{
  "encoder_width": 192,
  "fusion": "prefix",
  "decoder_norm_position": "pre",
  "decoder_fused_qkv": true,
  "momentum": 0.9
}
Rows from block 5 of the image encoder of a small image captioner, named by matrix and row number. Rows with one number within an expert belong to one neuron, the router's apart. Each number is 128 + 24 x the weight over its row's rms, rounded and kept within 0 to 255. All counts start at 0.
Before each expert's rows are labels from the 100 images, of 14976, where the router gives the expert most weight on average: "strongest on" is what is common among them; "peak on" is the class under the peak. Only what is clearly more common there than usual is listed. The data: made-up road signs on poles. In brackets: how many of the 100.
# router: slot weights (encoder.blocks.5.mlp.router.weight, 16x192, trained with AdamW), inputs 0-63
# gate: expert gate (encoder.blocks.5.mlp.gate, 8x192x192), inputs 0-63
# up: expert up (encoder.blocks.5.mlp.up, 8x192x192), inputs 0-63
# down: expert down (encoder.blocks.5.mlp.down, 8x192x192, transposed), outputs 0-63

# expert 3
strongest on: purple face (49); purple rim (46); grey face (25)
peak on: face (50); rim (39)
router.6 [117 140 117 159 127  92 118 127 114 143 121 132 121 143 152 133 102 134  96 128 128 149 141 118 166  96 150 154 148 137 125 111  56 148 102 150  72 118 110 119  96 156 152 126 122 139 154 137 124 116  81 102 165 161 167 136 109 125 141 140 129 167 132 115]
router.7 [174 140 135  92 154 134 174  92 137 121 100  98 115  82 123  97 149 128 159 104 115 136 116 144 102 116  76 100 131 144 131 107 141 156 160 141 126 112 148 117 114 102  61 144 148 166 115 144 139 144 110 157 138 120 165 129 125 147 130 149 119 125 136 132]
gate.7 [150 120 149 156 135  99 101 174 105 163 148 119 101 121 159 135  73 106 117 112 123 157 106 168 168 127  79 181 128 120  99 112 119 137 135 143 124 104 114 160 100 123 118  91 146 123 141 114 126 103 160 110 103 137 144 147 132 168 110  92 146 144 161 134]
up.7 [129 140 137  81 123 166 142  65 122 113 106  76 136 125  75  80 156 153 114 137 168 101 126 125 113 152 156 119 129 160 135 136 149 129 115 119 110 168 158 101 159 146 134 139 132 114 142 118 131 128 129 159 142 122 146 134 181 134 165 166 129 160 135 133]
down.7 [142 138 131 128 105 120 126 136 112 113 146 116 161  91 113 144 121 134 142 107 101 131 109  93 138  80 169 114 144 143  69  95 123 137 124 103 104  99 118 178 129 129 157 145 114 142 121 126 147 103  92  91 125 127 139  99 127 118 118  88  97 120 167 135]
gate.8 [147 134 130 106 122  73 125 127 136 136 154 143 121 130 127 125 106 144 202 126  81 120 131 157 115 157  87 159 138 108 156 131 141 121  94 112 129 122 169 100 140 125 154 155 113 118  95 121 118 102 117 140 133  96 136 121 124 130 114 158 114 192 116 131]
up.8 [120 128 121 121 135 154 100 122 175 158 113 113 173 121 152 157 128 141 126 149  87 109 127 122 126 168  96 109 123 134  81 140 144 112 139 135 164 135 122 120 131 111 140 142 100 145 147 161 142 154 166  86 201 147 103 132 164 124 120  68 146 116  91 111]
down.8 [144 126 130 131  95 126 116 132 116 158 112 174 136 113 125 109 138 103 111 147 125 112 124 121  93 149 126 166 151  95 138 132  91 110 118 151 117 140 146 115 127 132 153 156 126 136  99 128 107 171 136 115 135  74 112 112 146 133  95 132  90 124  98 131]
gate.9 [117 133 122 163 109 122 108  96 141 137  98 112 153 131 137 104 157 111 121 143 119 103 131 155 123 149 108 140 157 122 126 117 155 156 118 136 122 135 117 163 156 140 153 101 119 138  99  87 156 140 153  98 157 140 149 127 115 158 143 106 107 167 103 103]
up.9 [110 120 137 161 168  96 158 177 171 152 110 108 152 133 110 127 152 133 100 133 133 127 123 112 137 116 105 112 130 138 126 149 112 122 191 125 143 101 104 148 152 156 154 161 127 127 113 142 138 124 115 102  62 146 172 162 113 151 150  69 152 124 100 145]
down.9 [126 126 104 128 154 135 123 129 140  83 165 118 116 134 159 130 136 135 136 108 147 136 107 158 143 116 173 131 143 163 124 145 122 115 165 120 128 145 107 147 165 117  97 162 154 157  93 128 100 130 138 124 103 142 115 152  87  90 136 139 123 152 124 141]
gate.10 [161 111  89 130  94 104  82 148 167  97 136 129 128 106 100 125 120 127 113 130 125 187 144 121 117  98 152  39 132 116 160 129 165 126 143 119 138 146 102 115 118 129 169 149 129 132 137 170 109 116 169 130 100 150 118 130 118 107 100 127 114 131 123 158]
up.10 [154  93 107 140 131 119 107 146 133 121 106 132 122  67 120 108  67 142 111  89 147 147 169 122 132  57 129 136 141 128 168 164 110 122 136 152 136 128 140 111 100 111 146 191 133 117 118 125 147 137 117 129 103 105 174 116 133 132 114 120 128 102 146 152]
down.10 [ 86 106 104 119 133 161 152 136 123 138  74 143 128 138 128 126  54 139 134 154 109 127 113 117 192 130 132 154 161  98 102 141 167 161  79 112 130 157 148 139 155 162 151 131 163 132 130 122 135  89 144 116 173 150 122 147 109 127 102 100 117 111 121  64]
gate.11 [104 178 150 128 139 112 147 117 181 123 130 142 127 108 124 112 143 139 148 109  88 123 123 115 175 155 129 121 131 108  81 100 118 111 152 159 145 130 124 165 136  94 148  97 130 153 131 144  87 139  95 127 127 134 124 143  96 147 104 127  52 144 107 145]
up.11 [137 121 129 134  84 150  97 127  46 111 111 135  93 140 108 127  83 114 131 148 147 134 162 138  85 107 149 116 131 185 171 157 127 135 104  89 118 136 129  72 137 172 137 166 114 130 126  91 138 128 131 130 152 141 136 129 174 132 151 129 201 111 159 122]
down.11 [129 159 161 134 169 117  90 118 178 144 107  93 136 147 113 133 148  99 110 117  73 147 116  97 166 162 162 131  87 113 117 129 132 144 137 175 147 118 112 154 149 105 132 167  99 160 147 102 150  92 137 124 169 152 127 172 127 125 121 125  80 135 103 141]
gate.12 [134 130  99 105 117 122 128 122 147  75 147 136 117 107 144 118 162 100 130 100 113 142 108 156  99 134 133 128 144 157 143 136 135  98 127 140 145 149 115 121 104 127  95 100 128 107 137  97 107 169 107 137  97 150 150 153 153  43 125 140 112 109 123 145]
up.12 [122 157  95  75  76 158 137 146  74 119 128 177  88  92 136 173  93 109 122 127 106 120 123 131  91 136 163 100 146 161 129 121 113 145 131 137 108 121 114  90 134  97  89 105 116  81 112 128 154 107  96 111 110 109 117 100 131 135 157 120 147 122 161 118]
down.12 [132 127 116 125  67 124 176 119  82 136 132 115  79  80 110 103 120 118  87 183  84 133 117 126  76 169 165 119 134 160 128 124 201 169 119 111 134 121 134 165 142 104 114 134 162 122 130 143 124 109  92 139 124 166 152 104 135 160 153 151 119 140 148 114]

# expert 5
strongest on: orange rim (49); white rim (36); white face (35)
peak on: face (52); rim (29)
router.10 [106  94 158 145 149 161  81 168 130 140 142 137  88 117 113 179 144 135 139 126 128 110  86  98 109 164 150 128 103 168 116 155 170 135 116 157 172 141 118 123 158 121 109 117  85 125 100 103 128 136 132 131 103 127  99 122 144 174  81 100  89 121 136 145]
router.11 [ 98 112 134 127 117 136 100 172 143 122 149 120 115 123 161 142 163 145 123 149 133 151 102 125 119 146 153  91 122 161 148 161 152 117 109 179 130 100 108 117 147 123 155 120 134 158  91 121 139 118 140 109 142 123 107 162 117 158  86  94 126 148 147 110]
gate.7 [111 114 140 152 151 149 109 155 163  96 142 142  70 105 106 100 130 102 172 172 155 133 160 103  91 136 177 120 135 128 124 140 101 117 134 161 150 147 105 107 117 118 148 118 144 102 143 100 133 131 160 124 149 150 118  98  82 146 139 142 145 135  92 188]
up.7 [153 118 101 104  96 100 161 103 109 150  84 113 186 129 136 156 130 136  90 112 106 113  85 160 169 111  69 135 136 137 145 116 143 142 123 101 120 120 163 130 142 137  87 145 120 153 109 154 140 143 150 119 103 105 135 156 195  92 106 113 132 117 164  74]
down.7 [153 152 137 183 159 127  85 131 123 132 150 147  79  68 134 122 101 121 148 146 154 122 110 156 116 109 141 116 124 154 132 116 160 154 105 139 137 124 153 139 170  94 125 157 134 118 117  98  87 150 139 166 108 139  79 113 175 153 101 101 114  97  95 116]
gate.8 [ 96 112 123  75 140 117 128 137 119 117 107 151 147 125 194 137 114 186 150 141 134 131 162 123 100 124 137 129 191 140 123 139 134 120 127 113 143 137 127 118 144  84 115 153 145 130 124 132 114 151 142 137 131 130 145  86 118 112 144  92 152 144 138 100]
up.8 [161 158  93 192 107 105 103  97 152 118 174 131 122 108 116 112 131 140 136 100 145 125 141 140 143  92 145 128 122 150 143 125 129 108 122 140  94 133 140 127 173 108 153 144 156 117 115 149 164 144 130 134 103 135  90 159  84 118  83 173 119 138  93 159]
down.8 [ 96 119  94 120 121 138 122 133 144 163 118 145  83  67 162 112 127 129 126 143 146 130 145 104 123 157 157 170 195 118  99 153 159 119 116 147 164 162 127 151 130  40 155  97 111 113 127 151 104 173 100 128 133 127 119 116 133 106 110 131 108 125  96 134]
gate.9 [ 99 123 137 139  97 191  94  97 155 113 123  87 129 194 136  88  87 124 124 132 113 135 128 153 137 144 115 134 143 134 106 133 123 141 124 116 118 109 110 154  95 148  70 109 121 129 108  92  83 127 150 146 130 121 117 150 144 136 105 109  97 160 134 113]
up.9 [146 131 132 107 111  83 137 109 113 108  97 147  85 115 109 102 165 105 104 159 148 142 121 132 109 147 128 107 139 144 167 156 150 124 151 130 115 135 179 116 118 123 139 131 134 115 158 150 159 100 136 113  92 126 143  88  95 128 169 129 161 110 138 112]
down.9 [109 164 125 163 132 147 143 143 126 102 148  87 153 107 126 114 137  95  93 123  96 145  98 135 115 113 126 117 106 144 100 116 133 114 143 147 131  91  98 126 125 134 115 102 167 178 104 132  44 168 145 110 121 109  91 150  94 132 163 128 116 137 137 155]
gate.10 [119 110 132 127 161 108 123 138 140 103 107 130 170 164 119 160  89 109 113 113 105 162  97 156 121 133 114 151 158 157 156 182 147  98 131  97 145 110 135 169 152 107 140  89 162 105 126  94 144 135 128 138 172 145 119 117 143 113 168 150 120 136  98  78]
up.10 [161 128 109 103 141 144  97 134 139  99 111 123 145 118  74 128 106 125 110 114 147 135 119 159 126 144 137 146 121 142 141 151 105 133 120 154 160  87 124 146 153 101 124  76 139 122 141 106 153 167 143 130 133 145 123 150 117  82 171  94 118 122 131 140]
down.10 [152 144 138 152 130 130 117 117 132 115 157  81 167 119 126 150 131 159 101 114 130 117 161 108 127 153 136  95 145 138 105 169 140 132 172 138  86 112 127 117 132 159 165 131 109 120 176 156 116 139 140 144 112 143 104  81  38 161 123 124 106 145 110 138]
gate.11 [100 155 131 138 139 206 135 120 125 132 112  87 156 132 123 129 166 107 103 104 105  95  93  92 135 145 128 114 134 145 160 161 144 113 161 120 146 102 158 160 130 103 138 109 112 128 138 112 109 120 130 145 134 134 135 168 132 156 140 105 117 101 125 121]
up.11 [153 121 135  97 112  84 140 129 134 138 162 156  95 125 111 115  52 130 134 138 163 130 151 152 117 126 103 139  94 111 114 100 103 151 111 161  81 135 127 109 142 132 109 114 144 142 116 144 148 126 141 122 114  83  76 106 143 117 156 162 122 144 121 140]
down.11 [145 128 113 129 132 149 102 125 114 136  82  94 130 123 114 155 123 130 136  93 145 127 113 138 130 112 155 111 121 133 154  72 132 106 124  97 129  98 159 131 150 153 121 158  96  99  85 113 137 101 124 178 144 174 120 157 191 126 112 122 117 121 154 156]
gate.12 [154  66 127 113 108 139 105 115 119 106 130 138 116 112 152 135 177 123 166 115  82 100 120 157 156 100 148 145 124 112 131 125  71 162 112 149 131 108 118  92 124 108 129 121 100 140 109 118 123 131 192 119  84 120 106 117 116 135 138 119 149 184 135 129]
up.12 [141 148 132 164 167 115 117 120 140 133 129 147 122 123 154 134 116 123  92 122 139 183 130 154 118 163 134 199 119 128 139 110 165  98 109 122 148 154 105 158 101 173 115 136 141 125 125 106 116 106 110 136 136 132 101  99 163 148 118 122 138  98 130 149]
down.12 [131 137 157 122 136 157 117 153 145  94 122 107 120  91 161 119 157 164 114 117 176 145  75 106 129 148 146 123 126 141 123 125 129 148 150 118 170 125 141 151 119 116 141 134 134 157 123 106 165 106 138 148  76  99 137 139 169 111 162 124 135 127 143 135]

# expert 2
strongest on: brown face (97)
peak on: face (98)
router.4 [143 145 159 183 133 138 125 123 103  86 130 150 131 100 139 173 105 161 115 136 147 124 136 139 144 167 175  72  80 146 141 125 107 127 117 134 104 151 120 174 124 159 168 112 131 116 104 121 129 137 130 110 110 111 104 138  94 148 105 146 148 109 162 118]
router.5 [111 152 130 147 176 172 108 163 109 166  83 161  83 137 153 168  82 112 117 150 112 157 149 146 152  93 119 154 152 158 138 133 114 120 136 109 138 163 112 115  99 142 159 157 145 103 148 168  77  71  57 104 132 114 119 165 168 130 128 121 126 136 123 136]
gate.7 [107 131 138 128 125 108  96 139 122 102 168  95 126 127 144 147 122  89 158 158 104 141 134 132  83  91 120  82 137 129 113 136 141  97  87 119  99 136 164  98 161 141 154 143 126 137 174 122 131 130 129 145 126 116 130 142 138 151 193 129 107 116 144 141]
up.7 [157 124 125 118 124  93 105 122 135 124  91 134 146 142 124 175 121 130 114 121 135 136  99 125 118 105 121 149 140 122  93 161 127 104 152 153  99 136 113 133  94 138 136 150  91 134 174 149 151 142 121  99 141 118 140 148 113 155 132 121 137 126 186 181]
down.7 [ 98 110 142 106 114  95  96 161 146 126  88 144 125 108 130 132 163 151 179 162 100 111 150 135 141 145 151 154 165 143 126 147  64 123  83 131 144  94 127 134 153 132 153 109 152  97 145 116 132 116 125 151 103  73 118 136 130 159 175 119 114 160 141 155]
gate.8 [113 121 135  84 114 165 164 100  87 158 129 156 106 155 127 132 130 132 128 167  68 177 119 111 125 137 123 161 170 125 104 116 103 110 127 115 125 131 136  83 157 136 124 134 127  74 133 150 169 140 178 118 105 174 142 110 141 118 129 130  79 145 121 172]
up.8 [141 144  86 166 126  78 122 153 139 101 120  99 160  81 134 134 136 125 128 101 189  82 134 138 116 108 153 103  88 124 158 158 120 142 130 152 117 126 126 160 107 123 122  97 140 165 127  96  82 129  82 127 147  96 114 133  89 136 131 129 201 110 124  89]
down.8 [173 143 108  93 101 120 155  83  85 134 143 114 126 120 126  77 110 133 134 112 182 148 118 139 107 102 132 146 170 144 130 101 133 104 107 136 105 121 153  93 105 134 127 133 143  78 162 137 178 138 141 146 167 126 146  98  99 121 126 110 147 117 121 161]
gate.9 [139 150 105 149 153 129 129 127 155  84  90 118 100 129 116 137 130 146  61  87 120 143 113  94 148 196 124 114  98 100 118 188 129 157 163 123 123 134 154 124 129 132 104 137 150 123 124 165 138  51 138 127 114 155 107 136 149 146 104 116 128 102 139 112]
up.9 [127 109 140 110  96  99 126 140 133 128 141  94 122 124 145 112 155 144 213 111  89 132 123 104 144 127 145 142 150 155 101  82 136  91 109 104 145 113 128 179 105 110 100 130 159 146 122  91 137 142 110 127 185 144 100  97 136 145  95 153  99 131 114 112]
down.9 [119 162  97 107 115 169 156 129 128 148 133 125 115 116 158 135 123 121 113 131 115 149 102 143 140 100 123 157 119 155 118 129  94 132 129 144 137 168 147 120 131 123 152 133 162  92 132 105 135  95 126 121 118 185 150 120 134 129 100 140 111 153 109 125]
gate.10 [173 145 137 126 167  98 125 135 131 140 176 134  95  87 149 153 125 156 112 130 119 125 138 117 155 148 166  97  93  99 112 150 132 137 169 133 120 108 154 109 138 127 131 142 169  84 133 100 160 114 115 149 145 115 111 102 130 136 118  97 120 108  93 150]
up.10 [138 127 137 126 103 124 118 145 136 156 177 105 125 149 138 185  99 146  72 166 110  86 115  91 119 132 126 109 150  91 138 116 156 160 127 125 108 136 121 139 134 101 148 122 170 129 144  98 137 152 149 115 163 134 118 121 165  99 119 128 134 136 107  96]
down.10 [108 125 131 173 117 126 145 114 158  76 156 156 128 121 134 165 139  93 178 130 143 148 168 143  95 160 125 130 148 136 132 125 113 152 125 146 112 120 109 156 151 128 118 108 155 123 158 179 121 150  81 121 135 167 133 155 144 115 118 143 147  98 103  70]
gate.11 [108 127 145 115 126 190 111 147 138 107 127 123 132 123 135 140 100  75 144 138 133 126  94 138  92  34 130 128 144  97 146 146 119 127 141 144 103 123 123  92 117 119 128 146 128 118 127 181 142 108  98 153 148 149 172 140 169 167 131 140 143 126 100 104]
up.11 [143 125 146 142 134 105 128 129 131 141 145 109 108 157 143 110 127 173 121 120 114 143 131 115 187 178 114 120 136 176 112 108 146 141 140 116 152 159 126 129 159 151 129  91 130 123 136  53 115 144 138 114 117 109  76 133 103  91 138  74 111 154 144 141]
down.11 [127 130 124 109 122 126 170 124 119 173 109 102 135 152 128 117 147 137 100  93 184 115  85 149 168 111 113 121 133 135 140 111  81 103 131 126 108 119 118 111  57 133  80 116 156  94 135 174 151 151 163 143 124 140 112 100 147 132 122 144 131 133 148 123]
gate.12 [162 130 141 139  93 155  68 115 130  87 142 135 140 127  82 103 101 118 126 110 119 138 114 117 184 168 133 160 113 139  79  69 176 121 139 103 174 102 128  73 127 157 157 132 162 160 165 138 125  94 129 136 119 129 143 141 120 148 128 176 127 116 114 182]
up.12 [121 120 146 170  95 134  93 142 118  82 130 124  95 113 120  97 138 113 130 102 109 125 123 128 179 136 142 156 124 146  71  77 140 146 101  82 153 125 107  87 111 159 125 147 191 153 151 139 134  57 117 121 150 133 133 120 143 139 163 156 123 140 160 160]
down.12 [ 91 186 141 112 137 164 122 124 106 169 156 124 119 153 146 140 126 170 118 128 147 101 143 117 101 134 153 135 131 133 145  85 106 125 172 190 109  94 140 109 145 107 115 150 121 135 127 102  51 137  75 124 127 108  76 132 125 114 123 159 149 132 119 181]

# expert 7
strongest on: yellow face (40); yellow rim (27); green rim (26)
peak on: face (48); rim (28)
router.14 [ 98 139 125 138 140 135  97 107 118 136 154 110 132 113  85 122  88 122 139 135 138 154 105  82 152 132 149 143  82 142 112  93 149 117 145 134 148 119 123 129 103 123 145  85 117 154 173  98 109 165 111 148 127 142 124 111 135 151 150 139 158 115 137 131]
router.15 [117 143 115 137 126 112 133 143 110 140 162 158 193 123 136 104 161 110 148 171  71  92 111 107 142 131 100 163 117 129 133 109 150 185 165 128 107 130 143 123 126 109 157 105 165 138 148 108 111 122 130 134 150 125 139 109  97  75 147 132 131 105 114 101]
gate.7 [127 115 132 103 125 140 126 140 147 142  92 149  52 138 129 162  87 141 127 152  92 151 153  99 228  89 107 149 116 125 125 107 140  98 139 142 158 107 158 118 155 121 153 127 134  90 126  88 108 102 139  94 169 116 133 102 130 149 111 145 145 190 162 119]
up.7 [125 157 154 103 174 111 100 147  95  88 158 156 145 116 114 113  97 140 151 109  94 129 112 137 129 126 117  98 113  92 154 164 125 159  99 105 119 156 118 148 116 106 105  94 136 127 141 131 131 179 127 104 127 122  99 177 140 150 109 148 136 111 117 120]
down.7 [136 161 153  71 144  76 112 131 104 145 125 139 112 154 118 149 113 152 145 112 121 148  95 108 100 142 165 138 132 157 143 102 124 122  91 120 105 109 143 133 144 124 154 112 123 132 122 140 119 117 144 123 108 130 180 136 148 132 129 130 100 174 125 109]
gate.8 [153 151 131 103 139 116 116 120 144 205  98 132 137 156 115 140  93  82 140 124 114 106 130 109 180 109 139 146 157 117 163  75 121 108 110 120 146 103 103 131  88 135 122 170 111 149 145 103 162  82 115 137 103 122 155  95 150 135 168 117 130 117 134 143]
up.8 [ 79  97 127 158 106 142 130 146 111  58 151 125  79 108 135 117 170 177 113 127 186 138 152 132  91 149 134 114  97 137 113 159 122 134 136 122  93 135 148 148 171 100 124  54 143 111 105 148 111 185 157 106 150 136  98 156  96 136 103 115 120 125 128 102]
down.8 [134 119  92  57 117 131 141 115 156 148  71 119 138 122 138 107 110 106 142 111 123 162 156  84 178 165 173 147 156 169 145 138 102 126  95 101  77 130 124 120  83 138 125 174  94 165 127 146 166 123 121 104 134  96 157 131 140  73 133 134 187 126 109 124]
gate.9 [106 101 144  89  90 154 106 131 111 120  92  92 111 132 121 163 144 120  95 143 112 103 114 117 156 167 127 126 131 114 119 139 141 155 131 140 181 101 166 115 142 152 107 137 146 114 122 116 109 193 170 118 118 120 125 102 174 132 167 154  61 156 148 110]
up.9 [131 119 109 107 140 118 130 128 140 125 121 139 124 111 121 134 125 126 160 129 140 176 135 100  97 126  94 169 126 109 115  99 108 109 129 118 127 110 123 121  92 141 150 147 101 180 139 134 128 118 123  95 145 149 187 181 120 118 104  86 166 139 120 114]
down.9 [130  82 137 140 131 121  91 117 125 129  92 102  92 164 120 171 160 143  85 137 117 118 104 143 131 124 132 113 145 116 125  86 123 116 151  98 107 142 129 107 132 125 103 182 112 129 150 143 140 142 109 123 110 110 122 120  73  97 128 103  89 168 146 126]
gate.10 [143 125 127 133 130 125 135 132 133 138  98 136 117  78 133 162 112 120 137 114 125 125 157 118 181 147 159 105 194 143 119 108 149 152 138 134 130  88 170  99 107 132  94 141 132 103 165 133 114 131 134 153 141 161 131  38 135 128  96 103 106 149 138 162]
up.10 [111 124 145 154 108 138 124 118 121 121 147 130 159 165 117  64 149 133 121 129 135 125  85 157 113  83 128 159  88 121 138 137 105 104 130 103 132 175  92 150 152 106 166 130 113 141 119 148 139 103 112  75 109  96 115 201 136  92 151 153 144 110 116  96]
down.10 [145 191 163  85  88 134 145  92 129 156 137 162 114 118 133 127 141 110 122 138 154 119 138 126 137 113 113 109 139 120 106  95 152 122 105 143  98 100 139 163 151 147  91 115  96 144 145 147 139 151 129 192 157 126  84 105 120 150  99 117 118 115 123  92]
gate.11 [122 114 131 112 129 133 167 130 135 110 158  91  91 108 140 139 150 144 125 122  98  95 106 146 124 153 159 187 138 137 132 148 124 116 126 136  96  73  95 122 107  78 155 149 112 123 145  99 146 130  99 114 140 122 173  93 137 116 142 139 135 147 114 121]
up.11 [122 155 168  99 135 136 143 116 128 157 125 161  88 105 143 116  97  81 126 140 120 137 140 130 192  86 135 116 151 118 163 151 141 131 110 100 111 146 150 129 115 123 151 130 129  94 163 109 122 106 105 123 101 184 138 183 114 137  90 104 129 105 146 172]
down.11 [135 122 184 106 122 147 143 124 154 117 120 117 131 108 127 163 111 178  96 156 150 128  89 138 120 141 138 147 124  88 138  99  82 151 151 138 194 160 105 101 108 108 145 127 114 105 107 159 123 151 189 149 140 110 133 103 154 119 106 122  94 179  79  67]
gate.12 [107 129 121 102 143 107 161 125 103 106 105 125 106 139 162 124 126 147 124 101 139 176 138 174 118  93 102 148 139 128 131 164 107 145 121 158 110 127 110  97 139 127  81 146 130 119 162 146 101 142 165 114 128  99 134  61  75 165 162 167 133 129 171 119]
up.12 [170 120 128 154 110 151  97 132 161 130 177 117 150 104  91 119 119  81 118 155 129  81 109 125 135 149 153 122 106 104 127 115 156 119 134 134 135 125 148 146 116 146 142 179 135 151 112 126 125 119 121 132 152 159 118 146 113  71  71 133 134 114  89  91]
down.12 [111  98 138 126 146 140 169 106 143 143 152 110 102 117 134 115 154 123 143  93 119 146 131 129 118 121 119 114 155 116 110 174 125 122 111 136  81 118 136 117 106 136  70 149 123 117 145 185 121 124 196 128  79 134 151 150 144 130 148 122 117 138 129 114]

# expert 6
strongest on: red face (94); orange rim (25)
peak on: face (100)
router.12 [113 133 156 156 158 164 147 134 111 131  97 136 130  83 169 160 126 136 118 121 132 116 149 120 100 120 167  85  97 152 123 153 131 134 101 120 135 104 110 133 123 146 144 128  95 109 101 116 108 105 109  91 155  83 113 165 162 143 112 129 104 116 109  92]
router.13 [125 130 149 155 136 205 136 137 134 149 105 131  88 100 140 147 138 152 120 130 159 119 124 136 109 129 150 105 115 165 132 162 152 132  87 172 131 136 127 139 129 157 131 120  92 126 111  81 114 119 128 117 134  94 140 158 133 148 110 138 121 127 127 127]
gate.7 [162 101 145 163 111 143  82 140 151 122  95 136 124 162 123 148 102 158 143 118 122 130 130  86 112  91 164 101 100 123  71 135  95 166 103 138  96 118 134 123 118 139  85 113 127 123 108 126 165 148  94 170  86 160  66 166 153 101 119  88  78 147  95 157]
up.7 [135 169 141 142 143 109 107 140  87 105 190 178 173 138 158 134 107 138 154 119 142 171 125 119 163 112 124 114 132 145 103 135 125 128 159 148 145 126 127 106 112 119  72  79 114 106 107  83 134 137 129 118 110 115 135 158 116 125  95 163  52 131 116 112]
down.7 [124 105 114  97 157 112 124  88 135 122 128 169 133 116 152 103 110 125 125 140 119 145 135 115 154 158 153 109 113 121 147 151 127 128 121 112  58 172 139 101 165 125 118 138 118 119 104 109 104 152 147 128 187 140 158 128  97 128 144 142 138 151 143 111]
gate.8 [134  88 141 108 100 136 118 112 149 114  94 135 124 122 140 148 114 114 140 160 129 141 132 147 137 115  82 103 123 137  99 142 128 147 141 136 107 149 177 126 127  97 125 133 124 111 117 147  91 167 136 104 112 118 133 103 116 196 100 106 122 123 129 113]
up.8 [104 136 155 168 128  95 146 152 164 150  81 143  79 153 156 132 112 121 144 137  77 141 112 139 137 155 139 133 160 167  90 118 153 144  92  92 132 160 134 110 139 146 161  90 133 110 140 159 144  78 102  98 120 169 120 114 151 147 117 122 130 105 148 120]
down.8 [198 124 143 108  99 139  92 112 121 129 144 136 180 135 116 135 162 130 131 121 165 122 102 138 130  96 169 125 113 159 138 109 108 187 137 166 121 109 120 120 100 101 152 102 108 114 111 133 138 141 126 121 101 122 111 126 133 117 112 139 141 179 134 182]
gate.9 [104 125 149 147 156 124 119 148 106 111  99 124 146 102 165 121 120 142 119 127  94 150 145 109 129 158 140  81 141  93 129 135 136 146 105 132 124 147  91 128 138 138 146 111 156 129 132  94 119 148 128 118 138  97 141 100 128 119 123 125 154 149  95 134]
up.9 [ 73 167 115 142 148 119 125  99  98 137 120 101 113 122 163 140 106 127 107 167  96 147 171 138 131 145 142 121 143  88 117 130 125 113 115  97 130 134 100 117 135 106 140 161 120 152 106  98 145 142 110 122 135 137 116  81 124 111 150 111 130 143  99 148]
down.9 [108 105 126 102 128 128 180 161 148 156 143  93 117 116 106 163 137 102 116 127 155 154 135 147 162 107 135 151 127 139  88  84 157 105 119 149 125 126 154 165 154 140 119 161 125 118 122 117 130 128 100 103 126 144 142 177 131 114 153 121  62 104 138 118]
gate.10 [136 124 112 168 105 112 134 118 148 163 126 106  92  92 124 114 127 105 137 154 145 135 158 121 104 102 117 138 131 107 132 110 107 119 151 107 126 103 131  48 116  97  88 126 134 149 151 152 140 121 149 106 108 159 140 141 125 158 123  71 193 112 108 152]
up.10 [117 114 105 112 125  80 158 147 122 125 145 124 110 139 119 111 132 144 137 136  78 151 178 117 142 138 143 163 106  68 139 130 155 117 121 142 156 159 136 128 122 139 161 147 139 121 106 166 117 118 112 149  99 123  85 133 101  88  96 109 118 131 122 130]
down.10 [125 164 144 128 111 103 145 172 140 155 113 109 141 116 122 113 130  89  94 115 161  92 101 163 112  81 130 145 112 175 131 110 124 155 125 134 121 118  99 109 131  82 131 105 150 147 127 102 126 100 132 144 210 141 134 126 127 115  98 126 148 100 137  99]
gate.11 [164 141 129 107 160 122 160 131  99 120 117  80 119 129 130  98 129 124 156 152 140 148 132 131  97 113 129 137 192  89 133 104 104 124 109 144  99 143 109 133  90 147 141  95 139 166 180 125 161 149 157 121 164 136 141 158 156 105 154 120 128 117 111 151]
up.11 [152 159 148  85 133  97 145 131 121 102 106  93 128 145 110 108 101 133 144 143 111 136 119 144 108 110 127 135 177  86 136 106 134  96 124 137 126 127 131 139 121 135 152 108 150 159 146 135 163 143 155 114 137 156 154 190 150 129 154 111 124 123 121 153]
down.11 [143 123 150 126 117 190 113 116 138 113 156 121 138 146 139 141 135 157  84 125 140 116  66 131 144 132 144 121 126 129 130 105 113 129  89 126 140 124 180 131 153 143 102 137 131 118 160 110 117  76 130 147 106 184 128 116 146 115 104 125  95 128 159 132]
gate.12 [145 120 112 149 122 100 154 136 127 159 115 163 130 123 145 113 145  99 130 155 101 137 177  99 129 179 176  86 143 129 147 175 166 132  99 155 111 163 161 150 102 118 146  90 137 128 125 136 119 107  65 176 128 140 126 130 110 101 125 149 107 109 114 123]
up.12 [153 142 101 129 106 143 108 152 104 183  39 109 104 126 119  89 149 136 139 124 155 138 119 136 122 121 120 137 139 116 101 114 109 157 137 133 112 128 134 108 110 175 193 113 134 153 178 140 123 107 123 125 148 165 132 149 180 124 145 113  93 135 125 112]
down.12 [109 116 130 154 115 129 145 132 115 183  57 114 148 130  93 112 133 149 138 143 140 153 120 115 133 132 132 163 134 144 122 133  96 139 135 137 119 135 130 144 120 129 154 139 116 137 142 132 207 121 134 151 120 132 158 139 168 106 168 118 151 110 102 114]